python train.py --text_encoder_mlp_ratio=4 --epochs=14.2 --final_lr_fraction=0
Rows from block 2 of the text encoder, named by matrix and row number. Rows with one number belong to one neuron. Each number is 500 + 40 x the weight over its row's rms, rounded and kept within 0 to 999. All counts start at 0. Numbers have three digits each.
# gate: MLP gate (text_encoder.blocks.2.mlp.gate.weight, 768x192), inputs 0-95
# fc1: MLP up (text_encoder.blocks.2.mlp.fc1.weight, 768x192), inputs 0-95
# fc2: MLP down (text_encoder.blocks.2.mlp.fc2.weight, 192x768, transposed), outputs 0-95
gate.702:503454580574472531521569550544506535466544542455493510483482504492535521447540478522533464491539531554472460469500441543517511466485512492469505480508497502531531471524481529535597465544484456499530506459504490432486513490582571478534457478431484546511552529529390545529511486485466576530
gate.703:459521509527573399559462468533507438493479576456485462455478573519488487546506612505446522530485544513490464493487508549479415529445471435504472552521512483454476427519485600542478466540428481488532460493536517477560496525530441538509426451516561496537538448511514472444542532479498537479
gate.704:491480503442478489500535542469594419434534477524501451453485507557490462540544474534519463550503540454572508532508493547527530476561475551495483476483575577549466452464440559441448427482520501489429502532493526459519582397509497494450412490492498503512479534479505502444492467556441559454
gate.705:510517455488483517511538534515472488518461498526463561502484495481545476598454524471443489582570539468474410521508544499454456552552455487579476544458507518533509509470594526506465516596470506480434499456460475429472553482465495476385484490489598495555492455475519526562438482574520446492
gate.706:460444509520457510508488471421550560483534543445513437468493535471552474507458608492475500487523516440510434553460501467495511537465500527507420426509517490563494464535598468496448486519461463424434481518514467474510415519431424509502484457507553484496538476488552577582450567445524519500
gate.707:440437446515445563466514538508445497455515510517537512493494494594544482458479632518516527523514448490495493514542539504587502580521612535494515496477529495521471513492533475448517566488489400487527505485496460550515497509528492514513505485507467440483467538584520491544503594547550445546
gate.708:460471526455524493423511575517499526514499428486449551539501447493468486463481493549490470543546481561463568481505516428557460541501512481447507511562518480479473511468528429442498474559478467532479537531461500493434520534575508598460449500528435538478494568563446483443506477482501534489
gate.709:494571475446537436519547497510521545473450454452480485454480442438567497555485470377509520501542505469521536499495486492439489512535553489521509519484478490505538426530491475549507472479509547506457478489437516479498552473496516453457468527473470555470489538463533595508520473528476404548
gate.710:493473481584504528497494523573427517522496522467521523498514556508462438488454526520460449518478508488441485443540498481539466499477538514477496556502472544472423543396488495476484555518482406545567537421465427484519449547451519543497489446536570414559505557500577481459510466452555489484
gate.711:456488498545475566465450547530465433420499517496527515478459456465527536463429542519502541476523485530445490439463491469494479522470532467509522576599496526452505532536504475537529470448506523506426398536497455544513472488427435514462509522462599503516535489514537523477529580511554461570
gate.712:517489456562494469508463512573541480440482502548512498501533470509552477565529546506519509436491524438510413552418567536573494526450411438545471473511548517471433390522542467635452520503482514479410433520447434510455460587468485495476450458542483498494591476531494492477485515494450498520
gate.713:510531501497488495452514454513413525478472448517471495525487513519449469483494507430512545554415544491454524527547461536585457532478499502510519497571474551526442534489513452537465516553474448539500563474441463468470493503539535534471514464476459441514496614527483545452512513500542511458
gate.714:432568526508543480557491478458487574569575506428520507463520519462545498517554473530556479477517470442473438442479484577488539491453567516453475531472448514515505474485429496541536482463554565527510481525541528516503470561488506489533512501469531507524523504463534500458512458485527438528
gate.715:441438499514566482501497558468483429429555481498546456520444535515554470458561613478529523427551521445541477560458478473544469463551501428440479491513489506436481474467454640454510524514499524527540459563574542509528518493485532470472468474563486541538494404485529522475451568492480487503
gate.716:468411493506510573475411521507459457437513520502498533490412350549515500506485462549523503490496448505436455518450500491534557483476483476508469495570501476461530511525561535509568566495483485525455418532530458598484460460521480525464455533459500514533518467486503514415515481547524520555
gate.717:516501539417484488503522488533610438516518500489493491543502500472501548481589471552481522511495587460576520555478462482502534467489476556500493470518531487541537551468491541482498494528453500457414431558496570480472570454534461516521533554465475494416485511519397464522442488519414561513
gate.718:523459444472542566492512411521459557549531492467492590489472485566475407428468452518548515558553501478481520417483490511559506543520539542504549535466483482514552564510520502461584524504482450493478469428502569462498513447525502504481509495517491471473469467620469481481540503452486432573
gate.719:484454533527442569456592459532482549525577576521469496510492516570506455450508488527515469529584537525534511487521464456557530505460529489504494503478467553548534492484491514482613489521495458466490516459501515424453478434596483493523489527440444494523503499548409549517485519501493504490
gate.720:477463475529529507555482491533485517568463492531510550478527487583510429526482416474517522507515520443499493401497483535462529546511547450456533530464490484498551395515514482490537475473436472482407512444464460504478480465407390459596526521467531490498495511521483528517433532447521458512
gate.721:487495510536468523612432549464553475450482477445484516514533480555540389510541526477450544478519502461524521580487542499510508536497535440473480501529512506520463415454498550499475484489494534577469547467518473468488499485494529485446500472475476570476420482510487475500540525520526512571
gate.722:484520581492566448508434448496493463528473535511492479480555493520420485553458493535574448527474494547440600474480475568570413536502491480452518422457463557537485523466464455482510539479482476490547426519460491478471528509514536462498438390509512515506505571490489586511440481493520473535
gate.723:458506475477476590507514452508536575482631560541442497478440543569491420464551448485515453513539476537552507448510508510534523499475586593529513508489495493550514474502447524428564492487492471439480538459522534506472528404534513527482580449457527523457411459579442483472529543506546473489
gate.724:497541558507549455532483458543457585546555511485534529495537497490572507511544467509572438443581475496481414437470490554498540453448482498445420537474498497539486481424468545556502500464494543499546467524547512532508488592525518470523498511511514530517573473484524560493474445493496451538
gate.725:463485550522493551557479453463552488508531535461546488459473457498596431425483542573469525505501504462516467500552429434542432547548502465453533457542506535544471514456535515505487434510418416463506532532466482501470468483473542469540462548477504558563543437454526576521468550591538489491
gate.726:495454554514549537512459436420536554462533525481520434447531482531564420448528541454499545473528465543519507529571496511546484547506496496516530438469466460562495509558525517468577481471498434447557478497486486519550450382582544549538495468533488512524490516504464541465493528504489527529
gate.727:537528490429468526484435535478484578481589473561415487524552547522473503567538548507553544547449521450527577482476499531507548498427454528496449454473488478503516507499450483512497501527464543470475522556475499498479456422480492508487513551523461478472444481523444501489483589486505484482
gate.728:446512456429534428516473481553486571519556501496488534495481499453522512497644447548544375446593453430524549473473517531549526437462598552447517499510460419573470510509421504490531483465520546509527448497494568478493503513501526501481505479510554497503455444538491501498494519438486433477
gate.729:534521421480439544453559548541456444469507473503450492479453431516461509454484491501554563582438531533505567551556470487568488505517546520529548469554476479475503571519492466461532471571488485520508501507494479492500525459532522531472496506463440490445479570523440496413534559538551509470
gate.730:537452471427439479522499431551517553597556560455502472468557506537521539497433472470506575523564538477458450505484488546519519551463484511568471487551414486495527511555517509547487452508464514442421438516418461469534474478466481466521536452441543451505526565510511528483501494505512567468
gate.731:499545474456560424573485508406521499465475518479453543460481531450524532538471518523492465486471477558441522505490590457458561523500473539513546430458559508459549524542507450568510438513501576429491542529504534445552468556511505457497483432536455484483478458531516467496474481445500478540
gate.732:496486538416491462551521486530509471464504495386512452485455492443503512502484515469560500505438519392501516542499468553521528444526510525542594442534419376449497486548478487505535533446532482523457496474550495535489513455521528511511448493543485463457531568412539527462529518505478505448
gate.733:440480475455539412479490492473493511466528467505517496436480488465603519538579566546565439400499451483494521483495507592571554497504518550450474551505461448524441439542498489514534461511535521479563499493508538486470436567462502453486506439486573550471427514562515491446449513419482469486
gate.734:534520445458422497493549568521486446489491488491451480522491467484509535483474481493546483583454506468511574513527497508563477536520595522523497475531513439458495499503500425460497518546499488484512477492427485509473561522560489565455498458502442479482497567543437474444521565523500452523
gate.735:479486481496465505486506532526488480467429474613460485505523460520493503554519464555496496504482484543482490476485554551487567472459482500618525432467524515474509536483506541560477497410554454531484471537519429479547497463510485420444441425488493518489449555506482395498491482536417572464
gate.736:432507510438541508487519456499473527499495459417492571483490538558540558495537508590510460505541515520528516433496499483542436528477467512542522486504488445494532534499511503447517465480470494488576494479536587507523587497569539435505496458565485480524519430605466478464492545491532538529
gate.737:532480544487415496562570548563527568471493493467508473494552533490560484518511578398454457516537571443535464579444537524447494505462504440465474418541477460467469396518521513541482488472533521477406463584473450534556508494490440502458459459526464465459526518465508488539461534477443589442
gate.738:449482493472536436451542530470485528552441462453512546557425522486530549473483517545553454476547548440508486484505471486444509452530493571478518570459556508514491485509475480498452468548534573562510531473475486444486585512485495492504495476488507527532491453490502511538530479382455574431
gate.739:586516465509486508480521553468567466452491462485494502546567448508460511458442546471501457498525471576470454502498566523456532475503459550523527538525488465537518514551483508603476547525478550488453481534460456478511564505441528515542565518468474484451480480517450546479524473504453494544
gate.740:476489512591526499501503452505498540506480501459456540486563540498503463512497453512414550523462566504510458511476521556523503545517507552501482495469498459503546457547496579512456522488499594547506474496481574508539443498500515469560558480482477466530522524454531473567479536551497469572
gate.741:495518570482538476467494467528465416548412506536525489545514553570500503591465516542513488508568552488462482462462481521493453503485506518539442467550518551478519470502517498516487521514474437499510469499533445498513515488541534448528458464509461492483555531532565495483475411492478451461
gate.742:397513494445510466498566471547500509506478512467474475492469507437589490480603520544529434480539534448541557483523486506506506475510566522428472524510430430500450451475470462503525491429540540506542506493519537503476495498494461498491457480489473542461456504548501524452460525486491401475
gate.743:491446481525449570544494542467558488492542536451472515533559490515502450487458510503442563538548564506584443538499552472541472565477577452506473488485515507588523505456537517529537518519442452543459572442513506495489465468528477515432446552463454512524500428509415564548456547589534479534
gate.744:512508540498457558538541508515504491587507453496446504480461462461553466481506505405586475433500429438541565520466522487441410520584504451525520520472526446500521502407476495509510530501554416545506489611572533492545537510518462494526495556546475549478502481406416524555422538496519463508
gate.745:492458520492522526523421470475531530451540492484523487493491510579552482456510575493511552393471488540452529536547544519516506534490548479496521457475510508526506497541504466468524491425497470486510441488490474535572453525574539494593487477521466431555444549583489485435458576513513518505
gate.746:481444536518479488472474513533505501479538489496523485582544520549420480557508516444521468468565560458558458535524491492495521476462536418557492503494526514489444545513514536442458485489540504547568469467494512554487495533488503470426502459577463477531570448519515509492548580481476487446
fc1.702:512481569574481534511557572524513557427535542509508487511484522518545513442533496516515459491531514595479501483493467560512508432507536510466505483474510501523531479551471540499611464530489435489525478448492476418502537479570582463547451468440486546514535564546429536534508470468478619522
fc1.703:443493519465539473480575513419473486552524493516453498491518482492528581474479519504537522513488411485487503513519574533538560475583439423513468457431509457517530456469555517497512600463558511558511478507563502490532460475503465481462510523508438453489473527491457486505466553510459524455
fc1.704:434438555564532437486446492535526473531465454556544480518517431496541514514533472529496588456552528498551457491533435489553567472512500483552498493520559457535464517482510501518524496553494507458512418451453536511460487437493483521540578491555504519495597497540469461504496513509454492534
fc1.705:502479520533552508545401493425568505468574527483548432447500504526561507447503547512431536467522461546489492471519487479547509509470531505429568493525465507502475495535570425496548530467421474425552518526456459511511442489516485535554509518522491472551526491485536567433482485527512477494
fc1.706:533443582559451550544502504477522544460511511530476550543592516567574491404486532538511506460561511468481426528530557513453499505483516467433506434518531487559440445522519496541477537538464516461449522499470478499499482596499519506597514495437441496547478471485465535525478545464481586444
fc1.707:458446480503486493468523540501492497458495501505508589489477541519550537453496508514524471556629437486535447450459502491577497533506576521461495519460544509530532504477516516498542542530493447521607566420529536508530559542476481489480514483501456546446458448550527509590544449441512432566
fc1.708:520497508495499518540460513506452471488437527510521479505503483537467418466497516505478543586481552580475444509607444508535450537547442487488523420519500490550513496425531430514504513523459420539455529502463438431465508402500453513530412472496473530564474474473508528441435507540511489585
fc1.709:481438607490545525440542504476509496503530489483464471500565577547486524469491580571439508428525495481539475503494469528489531533488484461475458473508510577551475547552475549520468537475481507443540513572541527489513511527487487566545560452503506528521495434569495527503458551539518510473
fc1.710:455491467503570534503562531437514404478467483476539521402447479448545513546441477578534491519477449570533516422464508494546561495496555577526482480474533495509507458481493476515516469536463478521491532478547497456550586430517516540541448508500573485529486497494510466450464472555497501571
fc1.711:472511466587511580475457455509450499493521512531561484423450496539479476431488514569498540502502476537442439440505462454498471570466553529511515525540486474469527558498526545508533549478519503468455436481586466522571424552505408455483478512482534452541479458486494480437498492509560468515
fc1.712:480504511499519444572483531445538497497470498440480478482601548473579520469509568453493517419505513511552444543485573529481469529464518479477489462502513511478487449561573519579456527544488502518527437519481495513496503553524448544453469457523467445523537551481479469492504464518434590497
fc1.713:483493516538518497559467469535489544536510524506518488478579589525557504466531519480475492463545473444490457500484489522449474519532501482449507600481493527502461517470502560523475525415537539512514434514530439536517427557448443482513519523543537528501500477438602522561501512458492476491
fc1.714:409507483490570468541475420503499567543550498450514547497517522498535483516547456520548464477553441472454435453473501557493511490470593538450460542483455463586507477467466524529469509472524514525543493491551573556549452562467473477542538499475507558441464466496562523518489471494500441549
fc1.715:472481479516503529446447509508430456469443424456472544518498553562475531502451506549445543566492550460425405440532487534546470566485424522518525537573517592494466471540465497557479494467459543509458529416454434536497517582511544530469484450515533549546462515537517482441510515510474523531
fc1.716:464523459557473491500544538486461433437513496494559501489484539513523524554455486505508521547473551440470485475491496506511498501488530573483482542499533496535518532519542515459551507503475457497450424453549435512498462478524427446482410534534534450444497545548476599485455510534549504491
fc1.717:415477501515543455460508484465524482415472517620492440449473417520565504483529501467468518524481488514523473478519424531587519472557449495558524472546471472548512461528468500485530501483507520505525440549490478570520532390491521503478487459543505543486541493472491535457465532571463480541
fc1.718:546507487395541553453616490489510552484491492417505552508470503489456503471475442526516523589495500552480504492551480430536507525496480531548539493516522460540528528456483475547480482541547436456531554499505578447504524456512520515495543550529471492463462487571515495541548458464487454531
fc1.719:453494519600483474579479591464522477440476464457486464471531516478608554515524565550463506448461532530467474505484499514476495526495510460469485425530554503483497479520542451549540504559421489550505528504477445477484523531471572470497450458467535537546563531497449512500497492520474582527
fc1.720:471473532506526549447487401518478567523531414504515539481475576476497458437507526521486562504468457481519508484530495504544565524533478501535500432539459461515479514506548484524549499580466466452535515477489539466500485489405466523533557434486525553511433552515474473503525590441456482572
fc1.721:494525498540504475529534513473585540465532493394493475494606526511554523533498493469473491487507555556580498500466579415492422577474544445501501431552490506525510485474533451437556491474488476513497483475477494465495496544502448487482455507522468534537487502479516546527483501530574487525
fc1.722:475494522497529460551480456455514476499494479468552543490446504486526483474481454518537524435501576508530528483545428464570444517509555506460501410566514546504481572394449494466447532516468488573587453516440468532504489555485545535492511439531567515478557475482501581484479428472511464489
fc1.723:495542517547481451542480562432519446485487440471496481495489494522552452540442523458439549482412512428509443549441516476546423561467526460539495464552547505461514500500535511523487529531385530539462525523547493532527565520475536526472446557501522585507555467432507444464536437542465507515
fc1.724:464464523475501497498509518440415598554525511513462582463484472528561522535484438534545470471525411411392494428478532524504584477509528533482498430468491525562508478529464501501475461476528550556496472482500557464518478481511564493533534480480548521553477549588513497503496472451416430468
fc1.725:468468491499452520546513452452540502511485530439525521455471448448569479463470539529431523541519498425513450515518446465554455537547482465462536430548476515565490501482537497553466434547386435504466562543428505473455469479415484474486458504459474531576456446426539550587457578574502514482
fc1.726:525450538528573503530436453436538526472524478528497487422463460533546423515503451461581529404512425549480472532529541515493541540535497469518540448476542528562522463568472524515497474462546481508528488509558477534546447460562556500520460527519505507557535520485491509442447482501490483545
fc1.727:519533524410489489532530559521542405502411471386530503526524492466520547464447554473453525526461516527479509503566500516525476508518518484478510499517447451495522487521559549466520570487511474573570501477480481565553513470517443522471478471550438489481473465438568490509439516566497493556
fc1.728:450545431492484468443533464533465527482456484501497498452475562517547484482621506522543452449521417556483520436540510543473539502541580587460480563416477456447444500494450513498508473483565530470521485465506545459577545487470510496512508443482492559402484498545498506462504552433532512498
fc1.729:532474507479488518416534530517473440410431539549484457460469492514451521486453540499502555555472535574531584531512470453577493511508467494543568427555525458448471533537535439477521504558482462493463485498482455526493529413506490566448494491527433460514512562542460481448501524515498552452
fc1.730:492474518525490545550507532514460471512470511499518519420511518500462546521428451509461531449423445545548491430500515441486473496524542487467519431439559546490528458389451517499465576529487448562555601482527457520526534503516531488548454592537452494528519467516539479536493527487469515536
fc1.731:429517494470472468558510543502601380434500519476509509493483486482583526494474529530496509417451472557483455560504481501516519532500533490538492515508568521482548510516505565513470546589529524518480471518534495520503537489506471512483504462474521461526541492531435452458494502517427588592
fc1.732:509493480574518521453468528457495519483474496601499483501502560527461487545501563555475516545476495601508465533515565454512464525534416514520422511493624571486488528520545517502438520554460480484488542497434479562486502465482440479493492483542482522485510492581558519554474480497497458571
fc1.733:430502513472560452497553453519478508450525511483451486499484530459544536457568486553528432468512508486509586434539495481451531470506506569454522539486463443494471507494434467463519480459530641522529468495523527510507532448496503508528499496533481536466511503598475519442496527449518471460
fc1.734:487503491496537531524474498510524562600538535530480535508548542528498473485548479491524476432548478486506468406470512519460486523433577509412458627417509541568493458444485502508546512472519506511533441428486526502520474543472497442528529540465566535503508479585520517562461521477505406512
fc1.735:543454485506448502493463439572526509464549473577553515581527515466430498413528518470473469507537454527503539509449523446541456486510515491461556529499549484434470467478515416515480536379526470429452491517431450522480506561451467521494544427497434542489558584482543573480568553447545450538
fc1.736:544476504460511479465478502433499536479454489497491513510503517511509554518518405476580443473572562464584557509460523506514467540563500496517492473499566490532447426482498512456445464478508496521506451435502523486536528465560539517471470586534512500555520481616461494491538522485495506536
fc1.737:526528514465520551441522412513510546564513510481492523498442467508432467402485452495485528564564458482509524460545436427492512474487546501480550516481498525503497612471441461442514480433509481517509543489500553467454498435528519515541534582451474515486471491494492535522508515512562459478
fc1.738:435489503520527474473467428443464486493507570602479486531518464541468562531483479527507551508465466535509481493477435485543516520468568511466473574556436518487510523548485588453496581472526503529501392548543492521507355426414477499501529532498522499490498521467477534471513496531519531441
fc1.739:569466484539428496518466528474434448476445593527490464569492489491495532490480588451501525552515449458435539592519478522526443422555529545538548501526469434464452525550539460477484549521500484489471408456453414498544481533519518548548524426497485521512501511492493518461504457461466495531
fc1.740:413455549507529447529548499534450444507544530486442561469514536531536531485540450495461511482464470524469485548508550500522482516502525478465509519527507551513576540450533480524553512513452477516556533567553519518482511486458548453540474511514450464510552483543485509516393603500445444524
fc1.741:443506589514468453499553472478509423416471533535517543563484532472556517511539541484543496481517637510499495503472433455511480501445536490511478362565500485522551499504570471492510532558450502513442480492489539503534495514485510543555500495483450553482525488476544560515504436475509470506
fc1.742:550450561496473602518466506522501441545473500506537510533490451541431436469418451461447565550458548498486454569501473454467457532518493427538509434520515547523511478465513516502470495513467417485471552514456442480542476493518491520518501563485460516581514499407505531536495490588494499518
fc1.743:536510510526512494449499534436439531489489465547475513503466559470519567559523534600523444483473440510470541428532500492478548477483478546487572515458483469466429572554508490512464502498540519474482521518538495493477487483502501509499521501501554429486504562546477509490519536405485528454
fc1.744:531422461534490501563474493431558545524535502494522560503494505493519547510469428480537493388501435467542525563479501543501507506513479428526563429448525475485540455464452495586481532397547462561458468565529464560504518482468557461512473549531472466495518483489471454502513546482456503543
fc1.745:527541458539488467494595506546469501491441506550467531484494496430499507519511472509502469593591504464517497447438459498473490479488477528522475546523499475450487507456502507558490529546492528480478557478520496448444537532445497464458516507476531564451551463442491563572547404459507477462
fc1.746:508453520532453498563491509460577417542577542447513471468453434478511406545524460469475524471492520561517513536526514458444517502518498485506494493460499465463534505467519562560523499549504490528425505526474490491558517410475487501476514563457512499499464523579494494437506471465474439527
fc2.702:497474521540535472574493530520528575440517565432529470494475533480544564475529465503481438517497547550520453507440516501472482483487490485451462499473510432516547452558514481488559474570574454473537484423497489455502533509554527457565449506445458491533535543522480500540566435431500604512
fc2.703:555476486529506537557449491499503430477474515448506422508528471556506466515500584479536490567519545481470443434544462472543460458468474467441474613536504553436524505560470579508493527518437487511527526373524539435525533532496537516494543454494551462505480476467559505464479432490474513559
fc2.704:488450513470468511446473525519556431470539549567490443485430438467469519459521519504535522475494459505546511509504419496574530442515461496593534539565508513553550496519491486546516465475543501465473415547493536575503505415508491520498505533498490521445565528478436522461495567544411539554
fc2.705:500449529583480455557471505460479444577487536446612487469462465507531469491445553566494538515527510499491467480572418507490457517508471453467507513511555526483552523427489527473481455500494477568507505484490473470521440488450527521595502474504534423497504437501551467545460514476525492486
fc2.706:524478539521463497502496607482498482520460502522506445498559429477532478487461562506483474442452476450498518608588510522478530429501485461499429485478479549516494433468511541484507471537486525454480512516445496564455452508536535526485542483506536553538567429461482538515486568556432537471
fc2.707:527520493507476492538519534497448505457475487466495511531502499503493450523482520559447473552475491471498419503461473478469493516493475471508459561521526485468523473387460432508472501557519392480513514447506465537462528578466456472463496491521491497370526476576545448524500458421586450557
fc2.708:521510437546464519485500511545537542446505434521553553589441507469433476466499502530428578560535547515499558570502479475568433546515450462526621487519550459443454540492490481526489469476563468494427505500469460453533409546543525470470452476495494478468513520534477494443499462413520464474
fc2.709:527457548541456511492475496485495479479540509447565505474461500534502505488468584610454521527493518512554510522518437490504511534430502519497497405561544484460508546425507508507486483549498442485529575489534503486540516518493556580572514534516483470467476562561583489577438504452533542452
fc2.710:528493435554531474532512567516558409485500468531548582534444505446448510498493447552521448511483478505577554502462553479496490450526543537470517557406595477500501452440529515466526526525539465474525533482554569438501519519500531478502473525526490505509480431445431437533420520516490497503
fc2.711:416434505522460547442427520548445454487523511554543496528478431479517582472463531508507560507505492539459460465430454481523485505450528471499482497579492497469518565511555518509564507527507467536477430568517454573477410481432439505505494504479522452492557515473529498511500538556537502526
fc2.712:513470542503517483448499613454471482525501498540497488513568487494516489490488517535474469444509469490510495548551468486481544429479450500490418516464495508506500468461502529458568469494516509437533543495478499573432474503570553551507560520518531542489544443522491556563476535520410519461
fc2.713:466536510500514473522397462509424577520539522473469498524580568564512528559520545490498450469439503475430438447487505495464543508457535493426491538495430507509503541496466541514436536463459512553501483484536480530494497547468513525515500494564550469492486504503603525520558429473464484497
fc2.714:536440542505535469475497543577552469410487567526476465497523497536496513537481505454471465507481509580477562554452533492524439534485494536497585478510549467535470483543551531489440510457475468470436431524480510495529503503468534429465511518567446492504502540499478505457407486490457513464
fc2.715:530507458537523516518466468494463465504462547456496433488604481536476488579472549554533535558492603546483464421573444519512515478418446524449459549568418455503487484526453537534529529520445508521450461403490530468442507499545498515474522457457530483478485474470512492449489403530504504510
fc2.716:412408516491514562457413484538474487499479511522564499468488456432492592471502526553491532477519512533462454445488466492518486470433508443518422462612503515479505520492541496490510478503499443494505470531485498573492439458432439514530428497502466448492581505509520507487496518539507481535
fc2.717:431449501480496476486499493494554453473533531598522481476450447498501530487505501475518534489530478493522504472513428538528510488541525502562582484520515504574506508546495467484539450492519470493540429585426486549504527398481507491525474518526477498454543545477439539460466573572474500530
fc2.718:561445539513548525544479482468475527532482430474480496554584453499512460439516487515469499441508456450471473600500533488481536500494488511539486504472510436523553475393509511487509493537548472448506524450517566591474519519596517503480522546537477533477527463514484481545475508448491472479
fc2.719:466501510476473447590477472537561496414555587413519417522472538466544559498532532421510473523437577535537486503410547478506465512472551463448526535482563468470519427562535455530512503538477435488541465492447490474521551540492494475510433501498442505525486544472493444501565459470517553555
fc2.720:600510514478544526481469397507467521558499444534477590482481481572557437461491474495480533502472462401500536504489449488513523547543480569495499454488446476540470506489460485460511470500444517460501542496506523482544534481507540485629488461476506602495461511553606553584485469494402486533
fc2.721:477546497514514482484531462547472525546520472506380542471499474505471519466499493519550444522500481489481486544575495534483515502489462500480426421473479541541565591546470512456562495525511536568528497584492526519500513466528537532478454501463536502521521452418477506537433478553478496490
fc2.722:519578574386542521466474480478517523521465499502492455501450454475485481494494490511509529484517531491538470493551486553570459433518504462517459484543502482501477493532454511515455523471526496530515494522475513534436565473478498608492522506553492459590519527474534432531496359544432455532
fc2.723:510499518511425549539437445472542458513570558492480467540521523544427478492557550476519555497459521536520520525442524511531468489466573525492546535477540518488512492611519501539460501474465440492466517509499489474576500544492431539497518492490462496530425525508552485520531469526517503563
fc2.724:486505516551489526532496485486576504473456511426491474539511548478511554543491518457499503539459511578499605508438530528481534441464472557410555503549466369465488468578551464572548556523509454494478528451526448505476488547500512487486505537532468441482495504390520535533488484534559528488
fc2.725:553505502549494496592505458446504496519463490447520566456472469500558482421488561551426517544487456459454425562535527459450498551563471470439475468525519544542512524486568511511441479512475489504459576544497503493497477487493562450524472525437532473542472482428543466541479554517512520471
fc2.726:533506474465499559545529482481484559486546543496479465527576458500487524514477511485517490485419497529496508514522529484547511461481554512463644615499432483528556542517482545501532519489465486547506481478483513533435527510485448501474547495476520517571484465446478506462529433515454523507
fc2.727:476459496537519496437532510503508486497513502567573504468516538543491518443593452524518438439495490624529500483550510438453441485497477510464500435496554527494480544533553474464579543478534482456522487485537471525509508531587460561501448437500523456544541528561478584462423480493487517480
fc2.728:441488514505509433447551541507491500526467446528520545498451510494596554504513497571531373456522476457513500453511520507485561472527472476450487528557475459497456444514460478474557474502484546498555515482456515543434526517498481458494518459464539521486497495525480550457426523507490496428
fc2.729:538498510483471567447592497531505444456454517484504469489464448486428477408512531465491564552458515539492569549541489458528454483506470481539526479548477500482492504538507440470567472544513503488529512526445499501503525402539484498478560487420438528461477562462447470455493538546530552478
fc2.730:430423515473452497500420451503451580529506517473502450413548524543552524519489516472524502502532504523408387422547441531535471537522481488564500502534439497522502510526456439523480458483476532474520486423477444539525514459491450482526497465474523470494520537563503532429541513462579533464
fc2.731:562542434500547495447556513455445567547541575501538543574560491502462507437498497556518461477541443536475496501575527494535493486511474543500503534487403489500486585422438597449478469454564527596479502502494467528495494508593558531477558514484540417545480452427545548532562402475534482505
fc2.732:464453416538504585493501514474475547516517546572513519469484508560444473516502544606464445463489415544530561503526520455534552533434519477444525559492509504494519540510456495474533495523505484453518523492510518516509463546502443460466536499500499475479556437569423539516459488473606468487
fc2.733:417467483499540419460509528482502496547485474500479482467472474476606516503574548529539409463499476470512510452525514509490533488513517500418479485544468453521418449533485449500542458531456556491502495488440529504462525518459483539507509457454515499537486520568475505467428515518464482441
fc2.734:421484526500488422566446501490502516529522481430490488484531501537587490630466493542519479512569489446482429449446559532477536519533553525470480510431506519507502451492493528495402518458504490500454478436512501505502506605460491460520462539575542481507475468534558497544515450460502421531
fc2.735:501483405591537455541550537496417497530492563491537476475520479490448418545529501481541499488524489544488583483531409468479459467470491427446491508477448461476511497443480470448543477476476459553509499522516531454523463469471521447512511463497514462511553496492435510505500559521487522511
fc2.736:571503513523580513508451480551481551497560510478511490576606473530494524471447495539509539496535510471525502508541492437550533539467576517500560545489547471499520552474505481484474484493497464532549492479444550522482534567452490618480593488550527508508525438480486464523541444497471467534
fc2.737:508494453471547492495494431547508478471518510456483528473410543522476531470527462508518573536521520525480464419457484449525480544529521558489540543526534509483500558533485455527487501488465502563527504505527504449547553515467466469519467493471453478481450557541546470473523437467546443545
fc2.738:550437519449490486467515521468562507591448423461527527453426527492479559485522461494472481476512472450481460515521501533495468543517460530534498474445537479504471475470451456453433472510480491435492520456458560447545582536483481566462492571536517483471503524551501523494512546423467537479
fc2.739:453501549544465507531492508473464504508506489544481510446534471520427498462527487483492451515500523437472509505523533557475465541593508549511527537418491478497508463499554551491531523522497510439430413474527526531375454513490531481509485487487520494536522462494445450426487599463409498498
fc2.740:478454508533435534528403470468499444529476546462530538523550498535489496487518485512433538477568479517477499522550528513544539530443524519538502471527472412421447505571521601522551504508465515498454457475514545482488486423553576414525582432511436492476498524473504465440424508532552440515
fc2.741:455506515488557535479562554508502556516458552549557520542495504479509490495520430475476520450551517540544470432533514511589448554517434499570530482528530494552476500486520562538573501458612477474462493467497482484529414490482454572571501440542532445539528428544476515537435415497477457513
fc2.742:564525497499473565516480474507506483452516529511511518522527511500387478492426465451478606511508512559501500543482499491536469501470481526565510514465534555479574552497525573520468549461535458528483496528552480502578471488535515483491508534541479496479514479419517508522589488509526522572
fc2.743:501502550507435504538445503530569397476504482535454511494512488531437507461495548407463539532420543477504524521462570486471444498478539447549497504461495532515468427561531482537521478496442513452511481498466473502523504508459457493550501483531456571539472523496504488501500546564491506546
fc2.744:528496504476485473514540560505550484494533460556507502516463444458541531409458490430526485467481413462536551543426552496503510480599496412491482501355550553493517479415544466484524509443513480505504519580495477529525517509441496453513483539512471492481538532521499517576450600512477482485
fc2.745:503492511615496468522556525502462457474448497482537533479463549484516492497506521575446488593505524488521461472472415467474485530486424490504427479566547515434482487425499479540483471583509461492515555473573465494467493529482530459476469487465468537465535472499544490568489467434555521483
fc2.746:468454510526406504542504516421544452487543531495530497463430414448552411524522492451490466471521482496540517524489519498469580482528516491555525493461513433471519490484546536522540475495523480528420504524496503508529517411446505520484507510483508506504481524569552481514472513499502459534